From a checkpoint of a small audio captioner.
Model: 22M parameters, log mel input, encoder arch convnext_v2, encoder norm layernorm, encoder activation geglu, encoder moe top_k, encoder num experts 16, encoder patch size [4, 4], encoder depths [3, 3, 3], encoder widths [80, 160, 320], decoder width 256, decoder layers 10, decoder norm layernorm, decoder activation swiglu.
Rows from block 4 of the audio encoder of a small audio captioner, named by matrix and row number. Rows with one number within an expert belong to one neuron, the router's apart. Each number is 500 + 25 x the weight over its row's rms, rounded and kept within 0 to 999. All counts start at 0. Numbers have three digits each. After the name is the row's rms in percent of the matrix's.
Before each expert's rows are labels from the 100 clips, of 14976, where the router gives the expert most weight on average: "responds to" is what is common among them. Only what is clearly more common there than usual is listed. The data: notes from a synthesiser with random patches. In brackets: how many of the 100, against the usual share in percent.
# router: router (encoder.blocks.4.mlp.router.weight, 16x160), inputs 0-79
# gate: expert gate (encoder.blocks.4.mlp.gate, 16x80x160), inputs 0-79
# up: expert up (encoder.blocks.4.mlp.up, 16x80x160), inputs 0-79
# down: expert down (encoder.blocks.4.mlp.down, 16x160x80, transposed), outputs 0-79

# expert 6
responds to: triangle (41 vs 9.8); square (33 vs 10); pitch class: A (29 vs 6.5)
router.6 085:475497504507551513529469480523532499531497497524467511499463482525481496504472511473522501537480520522479489513454458511478487510549513520506493464537504483493490513510495478497514513526493514521479509492486548503525443499532483484495483468
gate.0 091:525493471505534536484487482448479458473468524512488491504489449536526509514508467502494482549516506539530501515469486509473494488530495483527537523501500514497495463543532447520541537497527478514471516551480524499532514462517553518518494501
up.0 094:522541496511538499549513520488449472471468530530480523539526477472533467538483462450533550531471478522479532462484477544471512450491509511495473489491458512482482484512499470541530493526514462506506519536511499476502514500550539511514493510
down.0 090:482491503474527447511475508505455512491536473510509524534517503537512433518544526534511506472483484484511462508527515508481467510534478521427500547527510503485525504527524526488548464502509523498480521506477531527523494489504469516459496483
gate.1 106:457498490489494531496480468490490533495491511505493518512555471518525506561477502478518487520483481503498489512556548536579504457537490474544544517476513476496517443527514502502489501480509481500485475502489516500546523492496480520519488498
up.1 103:532493478500494464494516505505488491503503503520504471501455500474464506460505493501498543528509504471495511468470468474468497526474518518490407508488481521485464531484529524511518524500504527519496502483479498475437440549507508496479531495
down.1 107:480518524531536474528522499511501448490496524529512454481509499498488489530481513460508515496514490466511510538509504442517450467575508511480526527504479486509517512475530448495535458548459500505469474481492496491470459479486472502475507493
gate.2 111:503513477534515519497535498519476487530494536491520506538514498460519468515489490465477527555524464489480529515442486526467494482491531470512531476532484517553460456543501493514512510537507486491456495493509478465510508516492523483483505499
up.2 112:508476526463491467497474493484537521486481462485473521458502503518504533490521513523503487420494539476507493494560514485537508525478496536474474534480517474468543567487503510480489461459516486511541513499498491546504504512502487518522472498
down.2 102:557472483510493504500493500502527500500446513500481472516521511484487504462455493494500500509501510474511508472491491533544495526490538468527479499462502525540468483441500527489466518518498493491516461475497466463473498551519516448546493527
gate.3 102:469483506525486531492518485538508493546517511474516460528478506519531489513475488464494486511507482490533500512453491506483512514543481468520564479516506567547483495529476493482501522491480523483457501498469492484501504526470552465471506484
up.3 101:478526512556489524486537532505457492526536572494521512477506524455498466503482495495489495470494450491482522489467506540476491497491502504508472461523526537537485503478480515518502469528471517470496494502493487483503503498508485495506539522
down.3 100:469450519458507528507507488488474539475562502484502515469510506492512484502504510494489521491521522486482474489493456500480531517481495562524477507543496481471511490552497491523574483488504503498499518480509532518486492495431513495465513459
gate.4 100:520508522483444506509512478527512517467537471556488518469507542511503481445497525512534519505512520496474506474481509425508479538503461511486508476524506435502489507482502485488485515472474513486488513490507500491522498523485473482470435469
up.4 098:508501515495488521525517480535518485456516494527501529466525495538518514451541519493510497515526526532471491515490504434468488503537466526493539466511466444545515495533477442490502481495473518509487531510496501496501510481475513506482426484
down.4 093:495542479530474487502476514502515478548526520484493525507484539462537516485485484494462464492450502518475525471494509519512542475487503430488504499490532530512515509500493511533487522472490441500521477531482477512489462492510503511522489511
gate.5 094:515474508536525512550473489527469464501513492518484528518531445524563482492499473473459493506495521470479529542539488523521446489483498505501475478471557460485486495508488519478554461476530461521464466546502542554543486513534495519499508489
up.5 095:480491534508501522497492517524471488541523510462517474528522520494544507541478540493474517462492421490530511501542519476488507499526470523506534477471532463493522483508459523488472523511485496483481506460493517507511514495476473504492516500
down.5 094:502515543501473570506507517462517518503484516486476480492494497481472544524515544533516498471499480536499505536467488512515512484491513514623474496463505472530467466483466481513472527508469468522510478483504466489520534486506486501553499496
gate.6 089:477512518487527484459475475468496511501506497469490453513522452480517512519518466491522492506487540498502462492521506508541555521521490526474459511521489494509530491488502502487460502473535544505503440485481509469508506490527548476507547539
up.6 089:514453437444447516521522551513560506502494509543524483522531475476533468440547536524495556515467525511509508509505504484485469494495514467490476506495522516484498498488500506510438554479539506488504478465454469483507514511505486492467506488
down.6 086:414475562503500512477514445482462491483576505555532457494495537495481494522482536509483473464480503447502489541509487491504508527519480469505512506517480533471467512507509471470484471490495502517504491462473445493488505488492512487464493506
gate.7 112:490507489524456500504503538500460527560489468480496527487513528474493459529495502502510507498488496481521526498511526529518498512473510487512503505547518506491510506515485544524479497481541505448504497482492479552506523471472467445509513531
up.7 115:540477507467537488505482506484522479473504531480565469491491474517476551483513490511461539516534477496503496455518501457490505499502477508455519519474474486509504478496515479494499469515445474530530495494503519474501506503503510548486495497
down.7 111:540501504537512438526496478525495490564482449511497488477487492511519482447493481432480444512492526495493486488510498509478487479504527513466479504506460512483518497478493504467505516571493511482502502480532491493452482492532506454517509545
gate.8 090:488478492509499523507492473488502502502515495487481539518547509491529445527464511491492569513515517496455527507478487480468491519485508553499460470477542527499528549527477462502539481564479519508495463500507513481512489533481463521526471478
up.8 094:504473478536503521518505463495502513514526488502488524550552504453526480520447516473506555500524491486466511507465486481487485502462535559489452465486530510471525516522503475485521496542489536529503477490499494496512498521468485528502475500
down.8 090:486513501466444539483500504476545511506480494500469504541499498486472532548458488469547515459501506519480488497484467505493517538470489489510496477554523467526454489536478442513491544453464479500490483470483499529498486534491501512518484509
gate.9 081:499515555510489489474523472482512521516499494528494476507519534496480508554502536477455543540525474475519532533452512479471516473449518472512487545517463484549510503516511502537528500502483524497503519480515459532503502511483491462458470472
up.9 083:501480502513450519458537502476479474486533498496553463534517562506448479528522521490460523568484517509488528479456516489529485491487484489520489486491476474545426472473540461488496538495472556468503509487477481481481479482513445509459493474
down.9 083:428526492490517505559483528518488462531514468481478562512504518524520479460500463501527502515497524505489490524481492532477520495469511501443469521533547488506537506533499505499501521481517505483499550510515522518517512466466510506491478458
gate.10 103:530540504483491475494490465517493520509514519507478507503507485510489518495492532494507460504503523515527489511476558482496546558511527545513496574499508491484542518493456465499489529476481485523492478521444483504510486518514517496479461466
up.10 117:503443520489495517494514530468493481524499484490529507510463547506457522521514490522511519525484465485499494491520500493508498438488473457508497457472548519544475467489536508472485519526521522485506524509540527493472542498476495506493521550
down.10 112:457505494493516491507510453505481502513521530496526503481470477508481430536463483504497540478520522490496464495509512497465454468524441485474521487522503496489468515557531511488478469511512528540509535521476541514522520548473499526480500465
gate.11 086:464530505494495506548485535496513472505410506512476541485460522506502498518494474504490493517478512481502528490526498494437542510528482500504537514519462520515522473527504499515561500498524502482565483498486529512529524490485549497507480532
up.11 087:511508491495459505423519509474509528496545474454514479480520502499528516487498486537462476464555489504463458481493501467571469500481523531513493478483535468508476527491504483479470496494501496515493459505485504492502474487508449506503495481
down.11 092:514525493464503500531472486501512485564465466484490477495526472495529493457486440513540509520477517514466480532513484517482564504478516511500461432488496510494528500510474477510487486499513485478519471517479476492464492525535502525532482509

# expert 0
responds to: pluck (53 vs 25); hard sync (47 vs 9.7)
router.0 104:494525536488536488470494520514459480477513528463556489452449516462445510497486504462483515464484475513488519504455496500483518521521496460514518534520493499537506460471488470520487485543469496523479505487478503478501478518520471470540543519
gate.0 096:466561504465501497519534502483550489507490489508535495528478502491473487461528460474514479568533523507488513456489506481482490447518499445511560522486471510521498447496495483520489491462526523467490497559544508480560468488496500532520492493
up.0 106:452565517463479500505545514483510504497487487480522510525482489483475471506516459455506477535508518522474544456480533478475506467522492448510579537515470498503495452485478460513515486486515521483482522534531497453554481506520517488482486485
down.0 097:487497487496501536512485509512527550549503517530516491475520469521459491554451511541500504502469541488480456489528460511487505544476453529498489507513510536519472426547479507501457515533480456520465512446495506491521482528488475508553506516
gate.1 098:452509525500497496499495508477503494505497551486479519526534533468515513492507499494497503497528527524471474487554489527474544487470494500482501522498505466491440510529506542529509473425548480488517519465486469531529517520517504539476466486
up.1 093:448461495517466475493487504531473490529527515472498530504530532465519481476553481473508510470510519508491500512527498446495516483504524504468468544503480487499539504462472547520542488505495483456520510477509504568518536469538514498519498539
down.1 090:481499496526513506452508474513508511483556523540501523502508539509503482487472517556521515478484483510503490478515451505472474472505458484510506557510514507496490467496544539477470483530480475541502488510484517527562498507467429538529518524
gate.2 083:541496468524485519478514511481474539484498541458495538493475531463516512461531515476489549486494516502477499493481468542462506493468475459506510500500517485539490533501497536512535509513478460512530443456483543492503517512531482485504483540
up.2 086:477500547512508504472504473492517485521499472550523468508563463498487496549474505509485552502533481486542488501513531476528479497487540558495467506502519501485498531478499460500500481504495531512458518512508449528457489490465514515486524461
down.2 081:513483482524512525463485460503554488517462524541493526505531506485468528487455512493513510492486514475449493440458486510511508517446472486522517515487456540501490517470503498508487522506478519517478475498504469516502513557531514511525482507
gate.3 099:551508504500522462560472492488546455521522509508512529463484498481489495492503520461473499467552533486485500495466447497470496505470526521474480525497465507508511494480486503500499471518483483513520506467516495530542463438490461522496467500
up.3 094:446470503503496493494514513531546457509550473510475506501501470497509520516559495485502504478487492506490518501525528493511514500517499545492497522499480490528511498484480468485543457500501484475519506487459460469486476461549468491488528467
down.3 090:502530481537517498500516542485510493513500466467474478537558514513481503486521517516519542525482497519501486515465467482509514479506536522472534474465474457539494490515492452556509475498489514509545451501458493528474518465516505476516517500
gate.4 099:516497537537515486540504487506484476465495519479497445539488506513472505508443526492500489496480473490515479491473483514518505508513445518515527501478484507541516509478464490489503506526455522504532524509482547477513483452520550513539501527
up.4 098:493487456468476516456501538500499519540509493513502552473501493522519503498541484480467506493489526510503524511525511476484497496484543480467493513532521483487496497538533500500519506476559479508462483497519460519508511550491435493478504467
down.4 090:497484455531516515484535493488505508497465510491486466500490491492513501500497524494489529489483462478457490452474468539505514492466513487527522517456447505521504490480471445502518535478470541449517485506492482484496482566519506509493481533
gate.5 096:485513497533512505501519470530447516472539523465493509518511536463511507490530558470498525493489520551496509491476493526511494516501449502515505494522511499513468487482454472538505523526447483486537501449482528457504502519515506464480515509
up.5 091:496527485535532522505523486523467494475531514463518513521492520448503492503508548464507487499514514549486503501496482525536496504489450535530485486504531502500487479474442468525505523535455476469533502441462498469488499515511537485501505515
down.5 089:470508517465506500524508516502473511486490472498506479475464473510475481520515470514519490509480502490525492547543514488475508518516474517489482480489521496464508478553495516483507489520533475511509554505501508482492525483474510475469480478
gate.6 115:511535522510509489446549478457497513512489559553506525507518500454500494431505490512524542528497531442480494480485478516481503540463512473505514543551502508531518521512503509504540479540478487488492459479462490489469521520520503514532472513
up.6 112:501502488482512498550478510532467474500495528490493524485492514511556484421557502493507451463531498531476495510499496503479500503536487471479518468474516489498514466536475532508496514464528467485500530498496510521520509475484478482507493546
down.6 135:525490519504478492488513516454460492498520471484525487481464507495511520463523468496461432480512456491485507490494538508516508484510558479486500456500514487469523546503482528507499502527533516477529520523475511495522512477501533457476466459
gate.7 091:483478485507481539464464518481496481550547493441490453511462504502542491549513517489461504499497496486522504523537475493478530497494506469509509465505528460505495530517509513553528482484493490522475511452523506488502504513513486474522527467
up.7 092:455494487490508533499464522488513507501500484411446460525475526535537500518476500449496516486500528497498498513529470488484486516528526468520481485491469500491480516518481487529473528481491497520487472447499511486549491538545509492500502469
down.7 089:530486505485473490512490519488432508511563495462486509455460515498534517510530481462456493491517467502503555497499490505478517491491533494453513499510529500442509520518479534529487475503501538488503517505478536528533482465478539484462509497
gate.8 085:522471467470525483518492435485490470512503501477462478466499489520482499492522527513462472501537546511529469518503536488476499510457540511486490509469464537494515516510492495493497482486516546512531493519505471517515495472498507530530478487
up.8 078:506514524477518522508497495491481487492500487491485496461451515490509511503495491506507502523499511487555489518459515577498506499477488433505474528517482478513486477464508476487469500454549508494471484497510477489477481506470524495501527494
down.8 070:528478528514501540517465527497505475503472519465515480504562510501485495507504527510455521493490519517480478467533557492531529550531522471517529510524492517522507513514492483474496495454539499491498476495521474497543525498520496440537533511
gate.9 108:481533507453493470511462465518561516501505446506445527553508527481530524511495491509532487500503565496500490479513465497519500524524500499494460505478515521512521562504454497510506526520495494536486510477585512523524501467518512502507477486
up.9 114:513475481513483515500546524468476487486511541499548491470511495508493514454517511491467497514522487475489484489508520504482498465458519500456533499491480507491489452519535497518489488475533496443573480516455479502478502529503496519465499530
down.9 104:474482518518492497508486488467464498530515549541521520481496539469506492484494488475487454494509513457495443505493526512492490512532512492545511512528504510479512525538528494522473483521495511538504536501494517507500535507517506480478482471
gate.10 102:534474506507480446529479480509512480511531483504527519508458488472489497534496531534507498515546482527531534477478503505513526486468503486454456511485556501473498497479530487493484469472479566506486521509570459513491504504494477521509520512
up.10 104:419467490473521483522452494487484467503497517503474458509489505521524492504494524483531484479482533499514522500513472513485555493557482501484488488520473471492536500525497514506429520499464555470509512511518506537554506531518529515496492521
down.10 105:468535522481494517476515503516509544458493520512523494482477446478497472518486497499514472484496436494529486573518500464499476506501479514508479522486498491505566501491485498487494526494502511513472539478467478513524475515496531521473476471
gate.11 096:464478518524494535477514452445491512490456496510512489491512501473535495509496519474527532504539513489481518510510448518511458475491545515521473504495473527513556556517485483499525465551508472467529509496514496504482479474477519521525499501
up.11 101:537479489457523472541491563533540470520518503494490542528506498510487512452509481525476474488508510474530448488481541513508522500499468500454518487464537478480481453467481511495465526476541534511503482527504513514528509511497546497519444522
down.11 100:485513483492494479486541481486479496453478513503512502457466528510520500514502491476454491497513471505544495496501539475519476461521484476509496509525494484502496533473527474490503508515484521487519487518506529483523502478484504492473471457

# expert 3
responds to: drive (79 vs 25.8); echo (56 vs 24.6); high-pass (47 vs 20.3); oscillator: square (31 vs 10)
router.3 089:478493467536471521488501491498518462542500469518491505512496573456511508505509475460502489498490515490501498480544485499512506473483506480491478533512524497487477471545461506506531481453500497485520503512512482492552515464495477516448540484
gate.0 111:494519442480482495482475464477494520448524494531468510492493514495493502518543471509537500491505563527518496489538497493484509488489521468491473542510500484534527495491515453538525510460489506508492509501518440459478530527457466470479487478
up.0 098:525481517467473449533449464536493504525495531489483519510463527529472493507438504519482535522436513516518496504521505501495531530509490492457502520523483505514527468514503508487509538481485502507510529513464541501501544490502474492473477544
down.0 101:553491493505486459512525517489517464534529469498474510510515521499526508489511483510505528511540478472516532514431504454534520467511541514484447489482457484511502533493472498523531502496463493457536481502538474500508495487488550491497481520
gate.1 106:536485534504498521451530498494475518537546498523547516512506522500475536477500472502485433502510464498516472511521533514510516486505471481495540505507481555564491488532493467468526454469555493517542561491519458499449535488513492462512500495
up.1 097:458494501506509538521489505529526492527504493513516532538553490512515512538513485510494487524530507491499483513516512520491487484511466500566523478548512500485454499518509479442553525498529508461484491514499536480500511478559539476483519490
down.1 107:485498485471509526480524489522487492475459495476495464460471462497492521504516519501537517471520497517549488475525443486515495486485484502515498516478432522474514512503458491531467495499539530538481506467518510531459529482482517500497467490
gate.2 112:467505501500510509467443473540476494511520511547506493513494532485481531531473468487512494485501496544512531519516485518491497455521543504519491535531494533533524484520504465502510447481499495480512535518538466503476517466470431503458523527
up.2 108:501528486489530494508515484560525484525480501430467499502529511513461535510499468503455547463467502528492494508553492474459522518503502490504496508512470531545520521532535493493490477492473520528528545475512458520452550472507478514507487491
down.2 100:537512520495508522496491515497507479507523518488476510493525458476487473469521490502494531506548499485473523523479516478499511448500542560539470485551497461537522570513481463534497509515463511465482485503501527481499511514480545491474491484
gate.3 101:521534495511498500467495489509485497506496503549460486481481556465516529498492505453480471462484464527478497505519505489515504504450514482494526520478498539498505473535442509494517475501491480521495457464526486520511474506499473531522517478
up.3 103:457493518476528520512512525522513522489511483459537493495514451534479473512514496528517512543505535512541475480459504475503487502548503502521469477506509443488499528452545506497467547490513502483485529525473513462469526495492528459494503514
down.3 099:488553506499517475497526514499507538451477488533525489476474506504497507483513518527542492481487454489515518507495467501515515497510500523493514507465451506463475466460500495488497457548476507516509518464516464524480502496540495478523481514
gate.4 076:504511486492490479536475478551538460523480511479439531484475525543489524478531537502525525431482523472504479502470478542484488538490511493494503510525514467534505527529522494428484527508497514563485503504455532511476496493520484497513494475
up.4 076:526450529518505472500513478494471520521507513507511427483501487461524476520435484477536488557536505496503539516481502515471490497484523490504500438531489492503483469491511497532518489506521507454506529461556487492523497526505494508484508533
down.4 069:497490546469483499471525486550524499498510506537542511460490482514499487551496524499532492448525477494498499470493509473475495500492488538467558515471480506468485507477496469461535490509537511521485526527455495506492519558519534493444520498
gate.5 097:542506470477501512528533507505483516519494461466490508519482499496499525481581472527486496484487505439522465499481506478498486480483517500512469494485516526503513531495530482465518533489550531515493475496532467511511508509497511499493486482
up.5 106:540520448501482485515493487539462526551489472476459532533470539463483518508543462536468503486520510477553472473475479452474496504470534501493489547494494533536512527509494486494543515491519517509478506489517474513488527473536498491491480510
down.5 100:499500519466487490527470539511525531462497487543526474514494504518496492491488528498509479479457448473482495494489520484487471534489477496466499560504506514480488472511561477483515498548471488509454554466488494490514470501497477507495492481
gate.6 103:460506541514488555512522500504526494501500520505503529485503465509515422511503464462500526500498497508468492488492514533472483488528485457543506482535521499513468473500438488477536510490516511447536501490499501476485516490463535472478539510
up.6 112:528468470475544454516464514496461497491486486492495453513496487530484571514494544525507475509523509493530521526490502481518499511494521538483485506444496503475528560495560507501450514519512474526455487508478528509528452501530488525520456500
down.6 110:528520481523486465530521552515509454506494483517450519515513518512496495496505477439498513538530516551493498532497472497486469474488519522460466478512516470513488463483508476472525518519450493468501487498539505494470446475488511540477557544
gate.7 094:545489553519512483476525523538484506497488510485505482510465528503458506507461473528505450464527495506522465470507514457524487494496454472493502506499562538542486496476444531483518505490528517536449521539510512484462481498501526523509483479
up.7 091:531496497493502488505509482423465482448527525518501498498484489541557523492495553508512503475531488483464496474503489550483487519509504507472482517488459473513528504505504481524521502514495448539499515487453505497547477533468508505507492542
down.7 095:481519491497473500556463477511554507475497486514494503523533478475501511550501500522518538501490529480512469511521517497525484520497485531493498528492533493522516517493502483518493492515490474493455461462491479526508484512457473470457527511
gate.8 113:537506497523474509508488464548495483510490482511495503511509530471511488538488516498472503476481511512497507498543506549529519485453476502501490505499532537504496465551447513518531467497472522514488460497544493492516500496463459489529501483
up.8 109:452489475492494513527508496512504497483503492509516502473525472549520482479489493518515516545479483498474500510477512510476499545543528496519501476513438473518484486469522505489511510483536507471527529538469511504492483516500503487473564498
down.8 111:459589536513497499532472506532504541491489503555497459503486489512512518509473526557529495519469451466510512503500461488517523549508502532485507503451480520492499468475484476465517489523512496517476480460477451519524506480504494480510451503
gate.9 090:478447458492495497525506520507501506481474456551480467479475531506503512544487507497505473468461511505537475449522451516556483525534543484529485515473441506499524486469501490482509496499496449485473525520527505500510493473480488487525524492
up.9 089:474473441498517498496507528505532503486486457563503479463450529520484481528490498536515475491453513488515492450518471494536483528549534470514488502504451501512512495492496508488521548510495457450501522509529518525493523496519524462533524504
down.9 089:515487507478459496523501521463473496475523482488529483498528510507511531489477490530505505430445542489503478526474502494493522506472507486463480510493480523516475505531479522517484481486482524491480487471494494514510475539471521475493470559
gate.10 091:478513532516474510501509501489486485511452477485530493495476507451539498467535488513480482456490478526535464493530493501534520498510512506494508483481501452499513487498430520505445490455513526479464520539497461475506503491465502511564492496
up.10 090:437532485507489536540490453527512495514481508500498457487487497511561506484503512444475493498483476514530535511511494503491488464538499491512504489451468476448470475502482495512462516499475443462513497497422547525565520517498546524459471507
down.10 093:497512509485502533481474478487499499487463496544495488524500458486474507554456482552520530508488490491552497520511505499478519508471476476507466530481524508554487526518512480460486532519534498493484478486524488514541512505504513533510446509
gate.11 081:456449505526523552520529492493497506491480458513526508502510458476504427482529476500506522522506509499468474513454474494459466520534518495549504497524480500480485504507431461527522474471494493473534486487465482476522485511489557477494500479
up.11 078:528539542489523458511451543483499492520546517507499488459489495534514543534466545503507460503468501498512517507510517480496528514515503530464521515481505513480544529483554539473462536509508522509458527499512528537501481492538462511513502512
down.11 085:550543503538529479533481531520546440529486506491477536520508495526536473456549508450497462553542534513483516523477514475516478473530559526518486481524513488501500518475503486501534475539485489513509505513519518510471478475533539534513515511

# expert 14
responds to: echo (56 vs 24.6); inharmonic FM (35 vs 10.3)
router.14 137:525515484460507504439519487445491548520518471506476485529495466474521510475524515505505506528521518445536494485514525474515511529484545521459476557465515490491475511486498495479506506485554499502479454476506488512456529531475513474509554484
gate.0 086:511487490515449522504535509484492504473559494520492484528460505471478511504502537502509489502511494503501524489484487473524515508494515497463512520481556528482505462443474467525563497535506526499511487520542500483487542513490460499478511528
up.0 083:506505500506496499502508544486512485452542508539499493470488508489505503500494498498509482486510513471503547479464462520528522477505524516469477499476516510469550512467495469490504509490486486482519519493471472414499515550512481490518514506
down.0 081:512552505509491457552479472583519448525484505508459529487544464503518508509508460527477503571504519488493494506510477474507504521497505529479483511516511539525466472482521530553518531510507475471513489522527501483511441464491490467502503514
gate.1 095:496559525518471534530509508550472504542523514514513508491489509538524462499470500515536449480479435505489508520534522530491497523540480482519539519477503511445507454485492513489515477495507483532490501492463476505472509496471517500518480484
up.1 105:516537475464475518537501516513459544524467499503480488507519496542525501511476484489549462496530479508540499497515491522495517542499488491501539500477511500476532523534473536490510505491493521512473489542523503493513535534484523466500475464
down.1 104:505479554499513496450496522469528531489455517483519495503526511511494502499494497542516517486483506503513470557502560499546469461504491507463494508493500481518481542500523471482508508482519506521509523485498495509524504505489497515502515504
gate.2 103:517494480477477515518514452492530470506472496524497539465502475552527491504436456497500517495483485521509512493501498563495528505509526478504514479500497493466514519546474528504538465486532476516483506528484503512532500545473517486514489485
up.2 117:477491531488475532501533537490483484491488537489520514510496508475471540469518486507543515522467505505493468518497519483510444472463469518530507486521504488509516459477541521503501489530475506464535520492518535549454501457507500497527508533
down.2 122:454498482516501509519519482551498512508527468496502511501515482547496462485459459500495500518520515524448469481529496493457473473534469493491468527516532478480531507534549504513528486488519508496481562526492557489484451490478477552475539486
gate.3 095:498484497510521509502522510477481522535486525464515522531498546525489486521502458483552488487478505475507494498483486488497509514530480428523493503520524519525517497485507495471532494479514510513494487487522526456507541533491521531484538494
up.3 098:505490488501460512538482492490473488528529513470524508530514531562480498526466429514529439532488497511526480530482464483466513484541458485496532517463552525494510510522503499482542489476510528537476513514527539484521552504464524500502515502
down.3 105:509493494525503478563481485528511481507559490492530485497527531506535487477484494510481438513505522523480486466533488513487501505523497448485483550515524526471502499493510509467518503487512498499478508476531538508470458502484467512508538491
gate.4 087:520535505502464439489498497505473513477507502568506487501524538487509577473494531490472512509556471477463505456506525480510537507466519502464519530474490501477510483508516500499530525507515510504539482482490483462483500526483458486489500512
up.4 082:453498506498513551519502529491525462500461505436489515500503480521496444521509473508524500506452502533517480543515477526489476496539477483560477461510491492527494505491490516513450474497509501498493509513510498540508489457499514524502492504
down.4 083:500494528467513523527489506470454462500514493486482471517470454465463531470514516527523463447496508484544528486483538492519495505500521483527523524463494520485492476487458485495502501515521527507477493469480490522505529490515535439523463479
gate.5 085:416480517515525511491540501497499512512524520501484492526530507479523473442538516466530505482504524544469504499515537513522507505489521517526504461553494464526475491478495530520504535509509442428524502476463488531495486487554529484450509487
up.5 081:453473496522533490498555520514514529536528514497464490541538499482518476446539512460511508508498538537469482483517504526530485515504504506531496477501501472530473529501485528515512523503499483439510482463475483497477514513554542476444516458
down.5 084:482508504469472489482493484476517558465456540521523517489492524466490506535471483536501478502482490507540462504494490483533500542515488499505466507504531484564498492546503530499453512462530489525454473493491492521504489532458501499474455501
gate.6 083:518524509490495479475453481462548477467513537498535509484489477493473505543479470526492517487514485478509508534521505521495499541515531519470487512498534503484467460522517518493480474464529543535510489496479518462499529500493507484492519556
up.6 079:495527513500460499495458501457528509467536488476530489512504493480480556536495482519506523534490537471524494503511473500527497514518499555472438553490533492485463473512521512486472524474531522492528482494539515464497536495467512514492545564
down.6 081:485513539519467446515508570517539504475502503493483522512524519510489492469498459511530563482499442529503478484511455517504490472533484483465494472448480475525501507523507500528532458488519496457531513495526473477509453473463506516473530517
gate.7 103:506531496504503509497494479530473518456548467510454452493519451491528541566503533497473532538492506468543479523515540495533475475516505490504468509468480501500493457487505423499461553470520503510509505504507478496483500499455484504443507483
up.7 097:545524510485489481514548519501481507475505475471494524508514470504520514473530461528481541501473501492494472493497474498522459475495491462488503509541506504519507515497473489445514495487512504474538509502484505505450575493521533502505507512
down.7 098:475519496490468517502477512476517486483494480522497474534533481522467471554513505491525529511514487528530505541500461507510503534487535512516500461460487475514474445473488468510500495572485517511503439492495469473498474497536487520517511498
gate.8 093:462477480518477546490481515479540510449487490485462514502489474509496507510543512565468499489516534529498486530496511474538533501520540494456514538479532528484505460497497468501460509463516539452472473481497505513519528533519519492468511495
up.8 088:558553533513494475500523495476497489480528464472549504506486506475465518499479460508529499534532480509493487491477489506474490515514538502502441493517496519486520495472550538529494501504522505537534525535478529481502516499482495532493506551
down.8 088:528474494538546497504514555487568488494511485503466521518500505452496542486469494518545488509469508516519463468474471507557500519483492446514453501486484483552494482513492479507484488516473495478500516477510459502470516488512489489518474533
gate.9 104:505507520515523488466553516460525511483495552500510505488489515491458475474502542454472524513479513483480501484435464504503484516503528488506481493541521534546503537497500503493471475515496511484528479491526526512511477514558520524531499491
up.9 107:535528497514521487473531525469464537482486515490505527497486518482465460526488523452497516494452501488436498479431517504495487516502498466489497498549492532538488495472493496512517485533498491484533465516549521491486504524540487490549516487
down.9 103:493557494468514499470480513548525511449469525499499509462509479484513506493484512502505544500511502504519493487476457459504501469507466478499473467532471535511499501491498512500528527518509511513505528484511455484457512501480516514511483507
gate.10 100:489523486485453539494523475483468490509508515445478474525527462500514531460506529515466502503534467492503527507502540510477493469508519512520512500481518475469493447468496525518487521500539483473518485503508498525495533523468489482521507520
up.10 085:526530487540513503485476524461496511526523465489506492488512540500512459514481477530462509521484498463494438464497488492498505508481529504499436516540469504503472527493529530510491517477494476505499458499501516472517489531510497506518544454
down.10 096:485488475522549462514505475534502476496532513526467533511479514499498536508506467510490494526484458496491548451478473511520499557498509505543489465518529522523491476502529511503506459522495481494502459512517490490505548529493503433427514483
gate.11 094:519465494488433516493499503502554488492463514508554481529522487473524539476496540492517460500513491533505535456490511446452503472503490516510527486486479517535499483492482507515466533477534531493504504545523518500482497504461510510480502532
up.11 084:527451475471473483514485503518537492483462493534518501532502481468522570423500542482512497502464480522517499466468511458467477463486469508494520502510496507528511492501500510482481525505510492475517494495539565497449505500496495488485516544
down.11 085:485481523474513496475579483485471526498492528490504500530495542472490471536487517454490560489536467519465528574515486495519480474550468503490484502474494474516508505501533506477501520481462498509499493538460497496517475480485460521503511538